python train.py --model="CTC audio transcriber" --train_examples=26041 --tokenizer="word" --stem="single" --batch_size=256 --lr_schedule="cosine"
Rows from block 3 of a small CTC audio transcriber, named by matrix and row number. Rows with one number belong to one channel. Each number is 128 + 32 x the weight over its row's rms, rounded and kept within 0 to 255. All counts start at 0.
After each channel's rows are labels from the 100 clips, of 14848, where the channel reaches its largest size: "loudest" is the band of the loudest frequency at the time of the peak; "top examples" is what is common among them. Only what is clearly more common there than usual is listed. The data: Morse code for random letters and digits, with fading, noise and interfering tones.
# filt: filter width-3 conv, dilation 8 (model.blocks.3.filt.weight, 256x256x3, standardized in use, each kernel summed), inputs 86-171
# gate: gate width-3 conv, dilation 8 (model.blocks.3.gate.weight, 256x256x3, standardized in use, each kernel summed), inputs 86-171
# out: residual pointwise conv (model.blocks.3.out.weight, 256x256x1, standardized in use, transposed), outputs 86-171

filt.48 [185 135 117 156 130 143 151 147 162 145 103 190 177 100  85  81 111 151 113 143  72 200 126  92 115 149 115 149 144 127 155 116 116 105  82 186  99 123 201 117 163  69 113 123 106 112 140 141  64 125 138 174 183 151 115 139 137 121  98 124 107 133 118 136 141  70 123 180 252 124 111  93 104 171 145 118 118 134 194 118 164 131  88 106 132 162]
gate.48 [ 97 149 165 135 129  98 159  96 160 125 135 148 176 130 127  94 123 115  97 114  97  51 127 143 131 113 142 154 115 124 103 136 126 118 107 142 113 144 206 175 115  78 147 128 136 160 121 126 159  68 142 126 187 106 162 131  63 188 171 111  92 162  73 136 128 175  77 122 136 119 145  94  51 144 171 119 118 182 167 175 140 148 128 140 122 165]
out.48 [176 110 127 125 104  68 142 129 136  63 143 158 180 176 112 133 121 114 207 111 155 132  87 163  99 164 134 152 101  71 133 144 142 168 135 172 103 137 124  25 168 192 123  81 130 119  92 130 113 128 164  92 140 152 155 134  65 141 134 126 139  81 165 161  86 138 137  94  39  90 126 155 170 168 129 123 142 152  80 161 115 121 154 132 107 158]
loudest: 250 to 500 Hz
top examples: tone: low

filt.134 [143 137 100  97 150  64 167 115 137 119 168 147 133 111 166 154 120 176 125 107  89 140  90 201 130 134 202  99 133 111 142 184 124 114 140 160 101  84 186 190 118 122 108  96 124 181 129 106 111 120 136 106 166 106 139 255 103 120 122  88 114 176  95 118 105 163 124 115 137 132 144 125 134 159 111 103  74 165 134 165 133 123 128 131 164 156]
gate.134 [154 115  97 147  67 126 129 131 110 138 160 136 150 130  93 120 121 123 167 123 118  97 177 144 105 154 151 107 161 178 134 163  81 101  70 169 159 155 142 135 131 105 166 108 154 150 107 118 156 134 171 169 176 174 164 163  91 125  87 141  89 138 113 190 126 103  99 156 174 132 124 180  81 155 184 120 118 104 140  96 113 104 158 114 127  97]
out.134 [115 123  89  99  88  80 130 111 118  76 134 139  87 193  80 165  89 103 124 172 191 206  90 179 168 186 116 111 151 176  78  81 162 135 159  80 187 134  44  80 109 151 117 138 117 163 169 128 124 126 100  91 164 163 158 162 144 151 173 107 170 157  91 144 133  99 190  79 167 122 124  65  92 109  82 122 129 108 123 120 129 115 137 162  81 147]
loudest: 1000 to 2000 Hz
top examples: tone: high

filt.235 [121 164 141 103 146 109 156  93 105 150 142 115 160 178 143 138 159 152 138 125  99 181  77 186 134 132 181 112 102 133 134 144 217 149 158 180 140 167 144 108 125 153 126 163 137 116 130 101 130 145 146 142 121  91 116 137 170 117 169 107 120 202 109 119 142 158 102  90  70 156 178 114 113 116 130 118  97 150  70 132 146 123 131 157  98  81]
gate.235 [142  95 139 131 119 210 113 156 127 135 155 130 171 132 140  87  68 135 124 138  98 100 110 134 117 127 120 150 167 236 127 149  78 131 109  99 141 138 152 134 144  82 168 141 164 172 113  88 124  83 149  96 108 126  99 134 118 105  81 111 136  99  81 107 150 127 136  99 134 106 154 145 104 153 127 143 145 100 135 141 138 153 128 200 131 170]
out.235 [114 120  25  79 123 157 173 126 172 161 196 176 115 124 201 164 169 104  88 159 141 154 136 139 138  99 144  92 111 139  81 103 130 114 121 116 160 153 193 111  87 132 123 157 128 185 129 173 135 174 138 143 132 167 151 126 132 146 161 125 114 147 113 164 145 162 203 158 181  93 127 194 154 145 189 143 136 116 130 190 134  77  81 146 159 137]
loudest: 250 to 500 Hz
top examples: speed: slow; thin (high-pass)

filt.208 [155 111 131 114 124 132 149 125 131 149  93 109 134 155 151 173 138 153 166 166 133 178 116 174 162  92 152 130 101 165 172 122 175 107  94 190  82  98 134 120 181 114 139 139  90 159 133 197  75 102 157 134 147 155 141 128 189 127 119  99 126 141 128  91  65  94  92 142  69 127 154 126 186 198 116 118 136 152 174 147 104 166 110 108 128 131]
gate.208 [134 136 116  14  86  87 172 107 118 155 141 143  97 123  77 135  96 100 108 116 128  64 155 124  49  97 179 133 125  97 155 140 104 127 139 187 168 154  97 111 101 109 122 155 162 128 106  87  94 102 141 186  75 155 201 135  78 159 175 119 161 140  36 125 126 146  87 174 149 133  62 160 113 127 113 153 107 187 145 250 162 123 157 131 102 152]
out.208 [126 129  94 143 151 180 141  95 148 157 122  99 168 134 117  89 124 139 137 157 115 109 188 145 137 130 105 183  90 136 134 135 108 169 170 150 165 132 140  95 128 133  78 108 146 107 170 110  92 125 141 163  96 135 154 102 135  81 112 111 106 110 196  55 135 121 106 123 131  85 127  95  70 140 143  74  87 132 124 117  94 134 105  92 106 180]
loudest: 1000 to 2000 Hz
top examples: tone: high

filt.85 [124  68 109 147 110 134 139 129 157 129 106 112 141 121 143 136  66 204 102 162 132  49 137 160  51 158 123 109 175 145 103 130 115 153 139 152 161 121 166 140 126  90 132  83 148 126 147 112 155  91 116 143 161 166 113 131  95 127 114 136 122 131  47  46 101 104  59 145  92 131 184 123  65 155 136 189  93 105 119 183 149 156 113 153 160 133]
gate.85 [106 113 163 114  66   0 149 112 164 113 121 116 154 139  94 151 120 111 140  89  34 103 137 126 122 157 150  99 153 146 118 157 112 126 136 159 110 118  90 133 170 126 153 110 120 113  85  15 101 113 178 149 104 115 150 125 142 104 130 143  77 176  82 117 134 173  92 141 182 110 127 103  85 132 140 106 105 138 175 175 108 104 144 135 165 123]
out.85 [120 135 126 110 127 100 106  97 111  97 151 158 124 133 145 129 187  99 128  84 135 206 165 173 108 101 134 132 105  88 126 157 172  90 131 101 161 136 143 141 172 131  72 148  59 110 106 115 155 124 124 113 171  94 147 119 139 138 143 119 133 143  74  69 169 116 165 111 148 126 178 148 136 108  94  80 111 165 121 151 139 118 152 114 141 159]
loudest: 1000 to 2000 Hz
top examples: mains hum; tone: high

filt.210 [143 104 133 103  85 162  75 118 125 132 143 135  77  73  94 172 189 122 163 133 170 207 138 139  69 124 133 123 145 167  70 146 124 124 150 130 138 123 129 127 180 159 133 117 149  90 103 216 101 193 162 145 121 118  68 137 116 111 130 164 121  84 135 140 133 129 128 206 107 120  43 196 140 133 148 145 125 157  84  87 155  98 139 105 156 102]
gate.210 [ 97  96 146 169 159  82 175 145 168 129 133 146 118 106  92  99  96 150 105 101  99 121 117 161 112 121 135 134 114 149 154 156 156 109 112 147  98 120 161 153 176  70 186 134 133 174  94 101  98 116 152 125 136 102 160 133 150 153 121 113  89 153  71 144 176 188 113 125 163 141 156 126  77 136 235 135 126 141 206 173 132 174  60 166 117 172]
out.210 [122  74  98 118 113  61 124 134 146 115 122 145 135 113 103 100 120 106 123 131 103 145  80  59 185 127 130  81 138 117 140 148 142 116 129 156  83 173  57  77 118 133 109  65 163 115 141 111 132 135  92  99 112  95 190  94 135 144  76 129  48 115  88 123 146 138  91  85  63 133 152 124 133 167 169 146 141 154 146 167  91 162  91 134 120 117]
loudest: 250 to 500 Hz
top examples: tone: low

filt.185 [185 135 105 107  78 151 112 102 140  99 158 144  99  99 142  61 130 129 171 116 103 151 182 126 102  88 131 116 158 104 147 143 157 162 133  87 203 137 167  98 127 160 145  97  76 127 184 137 139  79 155 157  76 151 118  84 147 135 128 150  88 114  97 162 146 130  93 157 128 118 117 215 132 137 148 138 129 117 116 163 108 141 147 143 150 255]
gate.185 [ 97 113 143 166 146  96 232  86 149 194 153 111 110 133 146 115 125 139  95 185 125  79 108 142 162 153 145 128 133 159 111 158 146 122 107 164 125 127 192 167 152  92 187 101 127 152 148 134  74 101 122  64 157 140 170 120 103 130  96 133 134 124  69 118 123 152 103 134 133 120 138 153  72 135 199 122 131 143 177 147 137 136 108  64 121 162]
out.185 [115  85 108 173 139 125 119 168 155 169 107 121 100 168  76 131 110 132 148 151 207 140 130 133 141 211 150 140 122 105 127 122 148  98 160  58 107 157 180 125 164 137 146  83 166 131 155 130 154 164 132 123 189 125 106 154 117 124 126 182 140 129 170 183 136 135 129 164 135 204  90 149  78 110 145 154 146 132 157 160 190 135 117 145  63 129]
loudest: 4000 to 8000 Hz
top examples: tone: low; white noise

filt.246 [114 155 126  97 128 201 110 109 115 119 131 114  71 104 109 170 149  99 148  90 132  76 136 128 115 111 128 158  56 130  79 135 125 118 149  89  73  97 104  63 100 119 139 189 104 102 110  83 157 124  77 129 110 140 120 100 152 111 123 120 120  91 119 166 145 100 155  45 115 158 124 167 181 114 172 182 151 140 188 187 120 202 115 148 150 129]
gate.246 [126 147 119  79 134 128 129  93  81 120 194 118 126 137 126 183  96 115 150 137  98 111 132  94 129 154 149 135 178 153 154 172 104 108 127 176 125 127 138 150 167 117 118 177 109 101 102 109 142  43 133 116 148 184 164 139  81 114 165 113  83 164 165 150 179 153  84  94 141 112 128 145 116 139 139 142  99 116 134 118 189  95 168 143  93 102]
out.246 [ 77 118 135 142 133 112 134 120 148  76  77 120 106 107 134  88 108  43  98 112 133 106  74 120  29 109 115 124 140  77 109 165 101  86 102 101 130  78 127 161 138  96 139  99 126 112 113 154 158  86 158 143 189 161 119 120  50 148 132 112 141 152 212 154 110 120  78 133 133 154  93 113  74 101 164 193  89 162 131 163 167 139 105 147  88 132]
loudest: 250 to 500 Hz
top examples: mains hum

filt.110 [ 98 134 105 123 135  74 110 137 160 127 122  87 186 114 129  87 163 190  93 131 164 146 122 142 129 110 135 130  41 155  98 130 160 139 167 140 147 175 161 167 151 135 138 144 123 124 141 122 150 123  98 139 121  44 115 104 125 116 153  94 183 158  68  88  73 115 118 167 129 160 178 117 108  84  88 123 123 126 198 100 103 125 110 140 118 153]
gate.110 [143  66 114 145 150 139  99 134 179 111 169 129 124 190 148 122 106 177 136 113 119  82 101 212 146 156 193 149  97 174 151 198 171 151 161 131 132 193 139 133 122 115 141 199 173 184 140  86 136  97 100 144 137 110 136 204 191 167 108 124 132 123 124 155 155 210 117 170 122 152 161 146 116 115 145 136 176 111 161 185  99 138 119 169 106 122]
out.110 [126 141 119 110 120 138  59  80  88 154 115 112  50  96 143  84 152  75 101 132 151 124  81 133  92  72 130 119 189  40  88 119 112 131  53 100 117 120 131 119 140 119  99 161 121 144 103 109 112 144 126 168 121 102 117 151 122 107  81 130  88 108 151 168 103  97 194 180  46 146 107 112 157 145 138  78 152  69 123 117 137 169 101 132 116 117]
loudest: 500 to 1000 Hz
top examples: thin (high-pass)

filt.42 [152 113 130  65 136 134 160 162 111 105 105 122 120  57 117 180 172  96 112 132 155 183 126 153 130 131 138 137  76 146 175 128 131 124 136 115 116 132  37 100 110 142  99  76 103 113 138  90  88 108 149 102  73  75 191 166 160 112 119  92 108 137 222 104 152 174  84 104  84 139  90 122 164 107 116 132 180 109 145 151 152 156 140 214 137 108]
gate.42 [ 97 145 140 151  92 111 159 141 131 133 144 141 120 102  90  99  17 171 149 149 138  78 112 117 113 153 142 165 138 200 110 159  78  80 147 103 133 125 152 121 121 130  95  96 165  99 133 120 135  84 114 119  96 175  44 109 127 138 145 118 121 154 106  73 146 148 119 141 183  96 159 118  55 122 163 118 140 105 111  67 162 107 152 104 110 164]
out.42 [ 89  44  75 141 164 108 129  96 108 187 135 124 103 160  97 140 148 168 140 136  90 153 131 112 126 112 130 152 133  84 148 162  82 144 113 122 113 126 153 157 113  83 166 131  69 127  93 137  79 120  80  91 131 131 117 100  56 148 171 133 156  96 114 110 138 150 103  90 204 110 137 166  85 144 135 112  92 108 161 106 149 132 117 164  95 114]
loudest: 250 to 500 Hz
top examples: mains hum

filt.79 [116  98 113  94 171 131 196 109 125 134 219 125 122 105 128 102 136 145 177 114  89 181 104 124 183 101 144 115  89 112 122 114 185 152 150  39 122 134 114  79 126 129 133 165 130 139 125  78 154 126 106 169 114 163 197 153 177  85 126 146 107 127  64 102 161 130 105 150  78 120 184 139 125  95 115  91 134 104 134 223  87 164 108 149 106 151]
gate.79 [139 120 129 153 120 111 105 139 192 116 166 178 167 139 114 137 148 154 175  84 113 109 135 174  95 114 100 133 183 105  98  87 114 121 150 187 153 142 124 127 152 115 182 121 130 170 131 123 117 169 127 149 115 126 132 136 105 159 115 136  87 135  39 122  91 116  87 201 208  90 150 142  80 182 149  94 125 144 194 174  83 113 108 166 167  85]
out.79 [140  68 205 101 107 135 128  87 147  95 149 173 156 188 166 114 164 116 120  98 148 132  94  86 131 111 123 173 196 139 165 113  67 155  91 147 162 158 198 167 136 214 146  83 140 126 138 120 188  82 119 124 109  97  89 147 136 121 133 128  56 120 137 121 130 118 126  97 146  83  88 122  76  92 111 100 113 145 116 142 206  84 126 140 114 141]
loudest: 1000 to 2000 Hz
top examples: tone: high; pink noise

filt.199 [130 177 150 217 107 113 142 134 151  75  62 175 122 111  99 124  96 157 140 128 127 129 123 101 112 123 138 120  82 100  81 132 177 146  73  85 144  96 146 188 114 180 160 109 100 150 106 116  89 160 153 178 145  74 102 121 135  94  98 154 134  97  95 165 126 209 129 115 143 155 138 119  97 119 146 123 165 132 129 115 112 169 115  43 188 142]
gate.199 [166 147 126 149 127 163 188 130 135 131 226 116  94  93 140 227 164 156 105 135 120  99 127 152 166 107 141 152 109 144  91 171 139  88 153  79 137 134 128 131  89 117 100 213  90 185 121 159 136 112  91 133 133 129 104 200  91 168 140 160 130 142  39 106 181 152 122 142 160 155 149 143 100 112 105 122 128 113 123 204 120 125 122 117 127 123]
out.199 [106 162  95  86 174  67 193  91 100 148 156  65 153 161 133 128 164  45 141 117 204 143 109 135 164 173 125 113 124 103  75 154 168 111 140 190 106 110  69  76 128 151 109  90 117 117 178  83 131 141 133 174 188 150 181 123 134 156  70  56 119 145 179 156 114 123 133 139  95 161 198 101 117 154 135 167 135 170 127 125 166 122 122 121 137 141]
loudest: 1000 to 2000 Hz
top examples: tone: high

filt.211 [132 162 197 164  58 122  89 123 150 117 149 146 140 122 158 184 145 118 160  62 161  89 163 172 122 137 103 134 166 105  82 198 150 126 156 199 121 138 111 143  76 120 124 184 155 168 132 136 137 145 101 125 110 148 105 108 135 146 146 170  59 191 134 116 110 155 150 118  59 128 151 162 151 146 169  93  97 118  89 127 143 137 140 157 140 102]
gate.211 [128  94 113 143 105 117 144  67 161 171 169 122 147 128 156 153 133  76 133  87 114 132 157 119 163 110  94 140  98 199  86 138 106  56 129 107 114 118 116  86 201 121 145  94 119 102 102 162 155 109 181 129 142 163 175 140 161 113 119 144  40  83  90  80 140 171  96 164  66 125  94  85 142 141 160 106 144  75 150 157 154 136  52 119 144  88]
out.211 [170 115 120 119 106 101 137 139 106 105  81  47 100 169 120 129 138 120 138  86 134 127 109  77 165  65  56 132 151 171 138 157 103 111 114 143 145 108 129 164 128 150  83  97 109  91 156 132 141 109  87 136  96 148 112 132 186 113 109 133 145  86 109 169 104 125 159 153 170 107  93  98 137 112  99 167 146  81 117 105 118 140 123 113 129 166]
loudest: 1000 to 2000 Hz
top examples: tone: high; mains hum

filt.69 [102 144  99 103 104  93 111 126 131 135 178 123 102 117  81 123 119  82 125 142 123  98 124 220 144 161 159 110 127 104 128 177 100 123 127 115 134 155  78 152 152 130  77 120 132 208 125 126  25 138 183  94 126  97 137 194 127 138 127 133 131  65  81 142 184 168 169  72 127 116 148 116  84  86  95  73 108 116  78  86  79 114 155 119 139  99]
gate.69 [191 130 100 139 121 150  88  80 129 109 188 162  48  97 122 135 147 125 158  88 100  98 116 137 147 102 178 111 135 138  81 122 128 131 134 148 138 152  98 119 114 140 166 143  85 111 125 142 157 151 141 172 120 143 178 133 129 138  96 117  70 159 103 106 160 172  87 193 139 145  81 156 156 153 178 110 160 134 104 179 157 124 139 102 169 111]
out.69 [117 114  96 143 120  70 132 148 138 123  89 124 162 103 178 164 127 133 201  97 138 126 189  91  91 136 108  59 133 133 134 157 174 136 165 109 147 182 163  23 148 161 171 102 124 131 102 145  88 127  97 102  66 138 149  99 163 107 109 110 166 128 116 147 172 130 121 116 148 143 158 157 118  71 124 122 118  99 131 137  66 111 118  95 122 170]
loudest: 1000 to 2000 Hz
top examples: tone: high

filt.129 [170 121 164 124 156 117 123 121 162 142 236 147 100  84 193 106 201 135 132 119 132 140 117 136 145 194 143 158 131 111 159 123 144 156 188  95 179 127 120 108 117 172 135 113 120 134 160 118 111 110 142 139 132  99 106 150 130 173  75 128 128  61 129 113 195 150 122 123 110 137 171 133 126 112 157 130 151  96 145 106 151 104 155 113 147  47]
gate.129 [132 104 106 103 101 175 139 147 126 126 171 156 124 111  97 153  89  71 157  92 111  92 124 162  91 166 124 132 161 178 162 115 128 121 166  64 123 173 136 145 190 124 138 146 214 105 101 137 123  90 179 118 134 165 146 133  55 140 135 111 114 108 139 103 160 173 133 120 175 129 109 136  87 106 170 128  98 140 138 143 116  90 143 124 105 120]
out.129 [137 128  84 132  64 134 107  40 138 175 165 104 133 136 140 165 161  58 111 132 135 133 117 174 116 141 142  89 142  72 120 163 135 160  95 104  80 137  87  55 139 135 108 122 155  82  85 143  47 108 153 115 109 140 127 123 159 160 119 114  85  76 136 103 107 105  95  54 118  91  85  86 142 103  57  77 125 134 134  78  54 102 110 114 161 110]
loudest: 250 to 500 Hz
top examples: tone: low

filt.44 [136 112 160  56 133 149 159  88 104 110 125  91 120  87 107 173 133 103  80 112  99 132 110  95  87 156 100  88 167 125 167 107 114 109  98 186 129  98 100 139 123 140  79 113  87 133 128 152 105 181 144 155 127 111 133 146 135 112 108  86 109 149 121 240 116  97  93 120 157 143  56 157 159 168  62 135  99 125 143 135 214 142 146 129 126 150]
gate.44 [ 85 127 146 186 140  73 119 126 120 106 171 152 182 132 111 101 172 128 109 129 115  68 112 175 168 154 136 125  85  70 112 142 150 119 136 122 117 132 140 233 131 118 165 152 115 159 100 105 144 105 128 164 158 128 154 171  99 124 170  86  97 127  65 107 217 153 108  54 155 131 144  64 180 176 157 106 154 144 125 167 185 101 148 107 101 100]
out.44 [166 148 157 184 151 142 135 186 143 125 144 102 211 130 136 108 143 108 161 164 144 159 130 140 177 167 130 126 113 173 123  99  96 139  89 116  84 124 154 101  99 139  85 102 126 134  59 126 152  78 115 138 105 119 140 179 167 197  94 160  72 143 146  94 116 104 149 145 150 128 151 165 126 130 200 165 244 125 151 146  66  99 114 155  96 138]
loudest: 250 to 500 Hz
top examples: mains hum

filt.123 [ 92 124 148 146 172 127 139 134 123 135 164 134  67 114 115 116  69 117  97 118 135 114  88 102 194 150 137 146  64 119 150 145 141 142 143  77 121 108  69  73 145 153 132 139 141 114 142 150 121 180 113 121 115 120 108 125 157 110  84 143 127  84 126 162 163 171 167 184 137 117 132 189 147 108  89 131 168  74 116  81  72 152 125  75 148 119]
gate.123 [130  94 155 113  88 110 191 104 135 163 201 141 139 139 109 138 131 133 177 114 121 141 130 171 100 120 145 116  76 142 111 145 114  79 144 142 115 146 142 176 159  97 182 168 168 156 102 132 142  92 167 128 151 150 138 161 110 153 148 135  95 175 113  59 165 142 108 109 129 107 101 151  93 126 131 147 134 164 158 160 185  63 114 193  79 156]
out.123 [ 99  61 120 162 148 112 112 127 118 114 116 179 110 121 107 127 137 135 111 135 114 157  82 158 108 177 215 139 160 114 148 139 110 107 159 115  88  61 177 116 123 143 133 131 121 148 115 140 121 128 129 150 115 145  92 165 123 119 163 154 123 109 150 112 177 125 109 115 175 132  82 110 117 124 162 128 111  93 186 134 151  35 157 117 178 191]
loudest: 250 to 500 Hz
top examples: tone: low

filt.173 [151 106 148  80  56 118 172 122 123 135 111 132 172 147  89  74 153  95 126 168 136 135 107 104  81 121  84 129 123 109 130 167  99 119 107 190 120 147 169 155 148 118 138 133 105 116 129 174 143 122 255 164 188 167 221 107 119 106 159 100 130 192 106 138 118 124 116  64 189 100 121  58  56 129 158  94  96 141 135 119 136  80 103 101 111 170]
gate.173 [102 188 120 118 101  37 106 129 144 134 101  95 155 114 116 115  72 162 109 127  93  60 108 119 110 161 109 144 129 147 132 121 146 110 109 158 102 114 129 172 166  92 162 146 162 116  88 108  77  41  98  31 159 113 135  97 128 173 115  86 106 118  48  92 158 159 131 116 186 116 151 104  93 156 115 156 113 145 156 128 168 127 134 126 178 212]
out.173 [142 160 195 135 114 128 121 131 123 179 132 169  68 132 131 158 128 103 146  92 160 171 146  86 138 149 157 117 139 152 132  89 140 150 135 118  94 165 150  60 176  95 132 173 127 138 148 174 129 141 110 121 122 180  81 138 143 151  95 145  89 102 147  65 136 124 102 144 160  86 177 161 156 207 167 167 115 103 152 129  80 132 150 158 134 110]
loudest: 250 to 500 Hz
top examples: tone: low

filt.66 [ 96 105 147  86 148 127 144 165 116 127  87 148  96 195  88 130 149 142 118 168 117 170 144 109  50 152 173 123 138 111  85 146  84 116 107 223 160 138 180 108 157 152 139 119 179 170 126 154  70 140 122 136 111 175 138  63 123 137 152 138 133 135  94 103 127 127 165  93 149  86 113  76 124 106  95  97 131 115 100  79 114  40 149  73 141 112]
gate.66 [154 110 135 117 146 186  64 122 127 131 184 151 164 168 149  59  76 133 137 158 137  16 100 133 144  91 183 130 176 182 130 177 140 114 123 139 145 149 151 114 202 113 170 147 212 127 104 153 116  83 119  96 143 157 144 117 145 148 128 119 113 140  97 144 166 146  92 176  98 131  91 133 112 114 159 127 163 146 112  34 160 144 144 103 136 101]
out.66 [119  99 155 121 122 110 185 140 132 151 153 129 126 136 170 102 105  99 130 100 129 124 135  97 179 135 151 127  84 123  98  98 100 157 122 177 121 146 118 118 100 114  66 116 122 145 107 117 161 152 131 135  94 173 166 146  99 125 120  92 108  78  94 145 183 123 133 153  88  40 101 148 111 173 125  89 177  92 132 116 115 112 132  82 160 104]
loudest: 500 to 1000 Hz
top examples: rumble

filt.95 [140 135 117  70 158 154 183 156  99 123 153 113 112 121 126 122  96 140  99  88 165 155 147 120 138 121 152 144  62 123  77 159 115  82 181  73 171 121 148 144 144 120 150 158 127 131 117  67 189 105 126 157  76 140 149 124 136 166 114 112 113 136 111 121 167 113 130  90  86 120 179 129 168 103 155 157 125 117 165  95 165 109 141 216 132 116]
gate.95 [136 135  86 118  90  83  98 184 174  98 147 122 147  99 123 135 104 126 161 150 103  98  89 152  82 153 121 141 145 164 141 169 159  84 116 131 104 169 114 139 135 139 155 103 163 232 116 125 156 151 154 127 138  88 136 148  88 143  93 146  39 128  85 102 160 187 141 128 127  97 137 130  51 120  91  98 115 116 107 114 136 162 101 107 183 164]
out.95 [140 155 149 104 126 142 122 113 105  76  86 124 108 131  95 141 149 119 126 173 100 143 125 106  46  82 120 100  67  95 129 170 129 129 134 131 108  90 119 110 147 144 149 107  64 153 112 143 148 173 155 125 235 131 156 132  79 102 101  89 156 156  71 112 128 135  91 107 153 110 150 104 129 113 127  74 115 143 101 114 146 150 131  94 157 101]
loudest: 1000 to 2000 Hz
top examples: tone: high

filt.138 [135  91 121 113 139 205 132 105 109 112 171 128 104 147 150 124  86 125 142 122 111 130 119 122 185 127 124 121 117 139 167 143  89 136 139  85 120 113 149 102 130 127  77 159  73 117  88 206 165 129  38 198  88 182 101 141 115 103  97  97 123  96 180  88 152 109 151 126  80 148 112 151 164 139 102 137 181  98 154  91 122 154 149 135 114 152]
gate.138 [152 111 138 122  73 124  68 113 121 130 198 111 160 119 165 101  81 121 136 105 115  70 134 135 101 128 123 111 179 182 132 167 114  81 153 162 131 144 118 153 165 117 162 106 175 113 152 146 178  82  97 128 121  87 176 128 125 124 117  83 113 138 101 152 107 108  82 149 105 122 122 118  86 124 144 117 150 130 156 153 143 162 145 160 147 137]
out.138 [ 80 159 132  89 145 157  99 166 140 110  93 156 139 143 146 138 132 118  95 149 116 163  87 124  49 143 118  89 102  97 105 191  56 135 120 111  88 189 141 163  98 134 161 149 128 100 115 100 121 149 150 142 186  99 112 140 116 138  74 120 136 129 176 106 133 154 112  87  84 166 138 113  68 149 169 103  33 176 109  89 134 169 113 118 119 148]
loudest: 1000 to 2000 Hz; 250 to 500 Hz
top examples: pink noise; thin (high-pass)

filt.101 [ 95 149 130 104  86 126 140 134  87 127 111  84 169 109 129 195 204 120 140 138 137 151 120 115 171 136  94 116  26 115 107  94 193 139 161 101  90  97 110 140 105 133 137  94 149 101 139 100  93 161 123 122 104 108 144 103 134  98 164  92 128 126 151 161 114 133 138 114  76 126 117 132  96 108 126 108 109 168 120 200 108 124  86 192 176 144]
gate.101 [133  99 156 141 160 117  97 110 143 129 137 105 153 114 131 185 143  98 123  71 103 125 126 213 141 113 145 122 116 185 104 156  92 126 161  85 100 129  93 134 121 151 136 116 155 109 109  94 112  98 154 167 113  71 146 201  99 150  92 154  49 136 133 115 150 156  50 113 161 175 183 122  85 153 150 125 104 133 141 137 155 134 137 189 120 100]
out.101 [ 85  63 127  97  79 144 120  96 159  90 116  70 123 195 112 158  89  74 144  88 108  84 138 109 107 117 148 130 163 136  79 120  66 141 118 140  98 143  81 112 114 152 105 136 171  89 142 109 154 128 158 175 135  81 115 151 217 124 188 165 185 126  98 157 138  81 123 179 165 146 136 140 119 157 146 135  69 143 107 128 102 141 111  52  49 120]
loudest: 1000 to 2000 Hz
top examples: tone: high; rumble

filt.184 [148 110 125 113 140 134  81 172 155 103  74 142 147 142  96 101 101 105 234 143 116 165  92 105 103 126 132 161 114 113 107 145  67 143 103 121 101 153  92  93 162 109 150  99 175 209 101 128 113 174  97 105 139 143 179  95 149 126  79 136 125 157 124 152  99 153 172 156  80 127 135 204 108 121 116 121 134 128 124 193 100 108  99  71 161 114]
gate.184 [162 151 107 100  78  87 107  73 109 139 179 117 157 137 154 138 172 127 111  97  73 114 139 149 116 144 101 120 155 137 134 140 112  98 131  93  89 155 170 195 163  84 129 134 150 133  94 132 149 136 130  98 141  96 168 210 148 138 145 137  30 164 156 184 163 152 108  92 132 123 106  98 118 156 102 117  92 162 148 117 155 106 163 147 163 129]
out.184 [136 119 201 126 146 128 108 131  89 166 141 118  52 113 187 128 162 166  73 144 140 133 146 144 144 131  92 147 102 170 175 170 172  99 153 128 113 141  87  86 114 126 161 189 110  87 110 147 140 167  97 129 143 102 156 129 152 110 150 189 152  69 114 105 122 141 125 137 116 126 135 105  95 167 161  63 125 106  85 106  77 135 115 113 137  88]
loudest: 250 to 500 Hz
top examples: tone: low